A small model that predicts nearness at each pixel, trained from scratch: 32-pixel images, 10300 steps.
Rows from block 12 of the encoder of a small model that predicts nearness at each pixel, named by matrix and row number. Rows with one number within an expert belong to one neuron, the router's apart. Each number is 500 + 40 x the weight over its row's rms, rounded and kept within 0 to 999. All counts start at 0. Numbers have three digits each.
Before each expert's rows are labels from the 100 images, of 14848, where the router gives the expert most weight on average: "strongest on" is what is common among them. Only what is clearly more common there than usual is listed. The data: small renderings of single solids in any pose. In brackets: how many of the 100, against the usual share in percent.
# router: router (encoder.blocks.12.mlp.router.weight, 8x384), inputs 77-153
# up: expert up (encoder.blocks.12.mlp.up, 8x192x384), inputs 77-153
# down: expert down (encoder.blocks.12.mlp.down, 8x384x192, transposed), outputs 77-153

# expert 0
strongest on: black (45 vs 8.6)
router.0:523486566444463491568458518523471470514467522517516591428511488502496537482484463463528520494522448486476504513501497483515490486519492471529413522566540498509463620527516484489481533621518524538474499507523522469483435437472460454
up.0:479560452567511460465526437555449514548520451474446531493570498528526524537503485527455508576447524521532478483492485524476563518525544531445473512519548521514484568507446495481475548484500495504511494535589524521493511545479450526
down.0:505472586570550519449481385509520473412466386526463521542495501593444520475441476529488494511569545460492532538460456523471472496468525509534498447489518487458477507481538497551557474476514529459508513575515483429451462512525512443

# expert 2
strongest on: pink (41 vs 8.4); purple (26 vs 8)
router.2:469529496532499559558557544517476484486554444488545510480546496565469585505498536493504502499444487562459556413468504522524524512501498555474542484487462501494521509412507483541454490459522544489535478499523459463578472475434452514
up.0:523489566457461459488532484454438477525501476478517475447513545578544504564551549531528573563506445431477453441476512490577499489477482511502507512456508550502529466482513483543483466535507542501499495480546535512514517446448536504
down.0:480458533547450481512496486544489466515512535520518553546493489490489485443548496513531536511570554504478554561533504496508448504555460489491539520488543505414451472467549448459437537524526497500534546439523456499497607500500555432

# expert 6
strongest on: black (25 vs 8.6)
router.6:517455492573493515546543582496406467536535447525470430444500480504517519439445517517551472522502500470508492522570588468508454542494513562463462498507452505571512475545494523455500479529502443532487424461491478490473524499537504440
up.0:483534522532516514480532447459463432514554516490486478465544514522514380544506539451522455472459536459482533565503594551452488528536473488543476437484567490568522510495481469453552534482546543558529486535503550512564512490485555476
down.0:486477498509440437450442503491558504485488484464482468464477491574487519464469502492488547454488526564506560562569459595549430471415520470530540475499496533453438549515530445491479557535436512501537504541560457484507511473466472473

# expert 3
strongest on: green (35 vs 8.3)
router.3:503447466532516450399441528503489590452443492491464554489425498469454490596580438542467528473561528512530495519498518481519474506478509552477504478481487490484563489507506528562542535440464518450496451491480436626439461592481584541
up.0:457465477500491522521479534451435474489573502517483446446557522548497496484418482531496515481447494507414523521471549380510459479483504450464344515499499478535506502425508468591509552483498552432575497505503580554520460472460511517
down.0:523502415505465502490500423472487522454577471453530437503456535499510520494464496470501543473539477568421466490503536536508471492480454438541518496467457468445485558547510441498539501555469452420461478574558421468454536538473512527

# expert 7
strongest on: cube frame (27 vs 3.8)
router.7:503489431452536491512461484464490529434475506488465474499431496518567533451512483511541505563483524451555497446459516496493556519488431518516538517458493568500437457507510506510496481497530487490507473481482512538524559503490514518
up.0:547484511445484432569609550443507469570480533535486494551528475547460569457497475515486544509506481535494433535528526520552544476472546525484527480506516562534537434543505510494553434545520552502510556523537476500495511554411444516
down.0:486559505564498502384470543529521564543434469464462513557565432484556487476487494468540497451502495510445557522547558501410513513461486454485501501485564430520552516556476529541517543509519424507428468525556450496613501503568524482

# expert 1
strongest on: teal (36 vs 8.2); blue (28 vs 8.1)
router.1:562591470481490505452531472520565488506489483508527425559481519488548445509506562458549453427553582507530556520528423564482563493478461411524479539461467464471519459476491522469452464452453461466579495516467424465510537449529521517
up.0:475485446490467476466539526551482523500497510481500512522466488553555505495536475527456472412536577446553557520558435552444476493456475454546455431502509535544528478472584469527492476469486509508498533458498489425449445487574432494
down.0:478472443496520541471568470528475466535527547522498514530448564531550500542490474457585431462527525500470598464568480497482482485490507497499529468466602448526479606492559537448503476533515494473503480578541437408489541472529568514

# expert 4
strongest on: black (35 vs 8.6)
router.4:474526507489448557539487419498506487492481517500453499547493480496494418530444496511458466499481450484471445543543444484454473506541514480560521535518523548521499498522514476460541406492480494533438616541516599510572566580575567509
up.0:500486530430470481461514480500484512487533491430525463490507491493523520534504468483478478489465504516529539500520551548546542559425446428452495442511524476498506535585476494489510630514520482514555517506528523556525461517527517561
down.0:434523481513518547455465518566426507515509542503472504501465497501541477590492451491455489402517547526448498477514501495489460449519484426522555469485561471533531554514486503521500424576538500517448477568527461436511497506535596448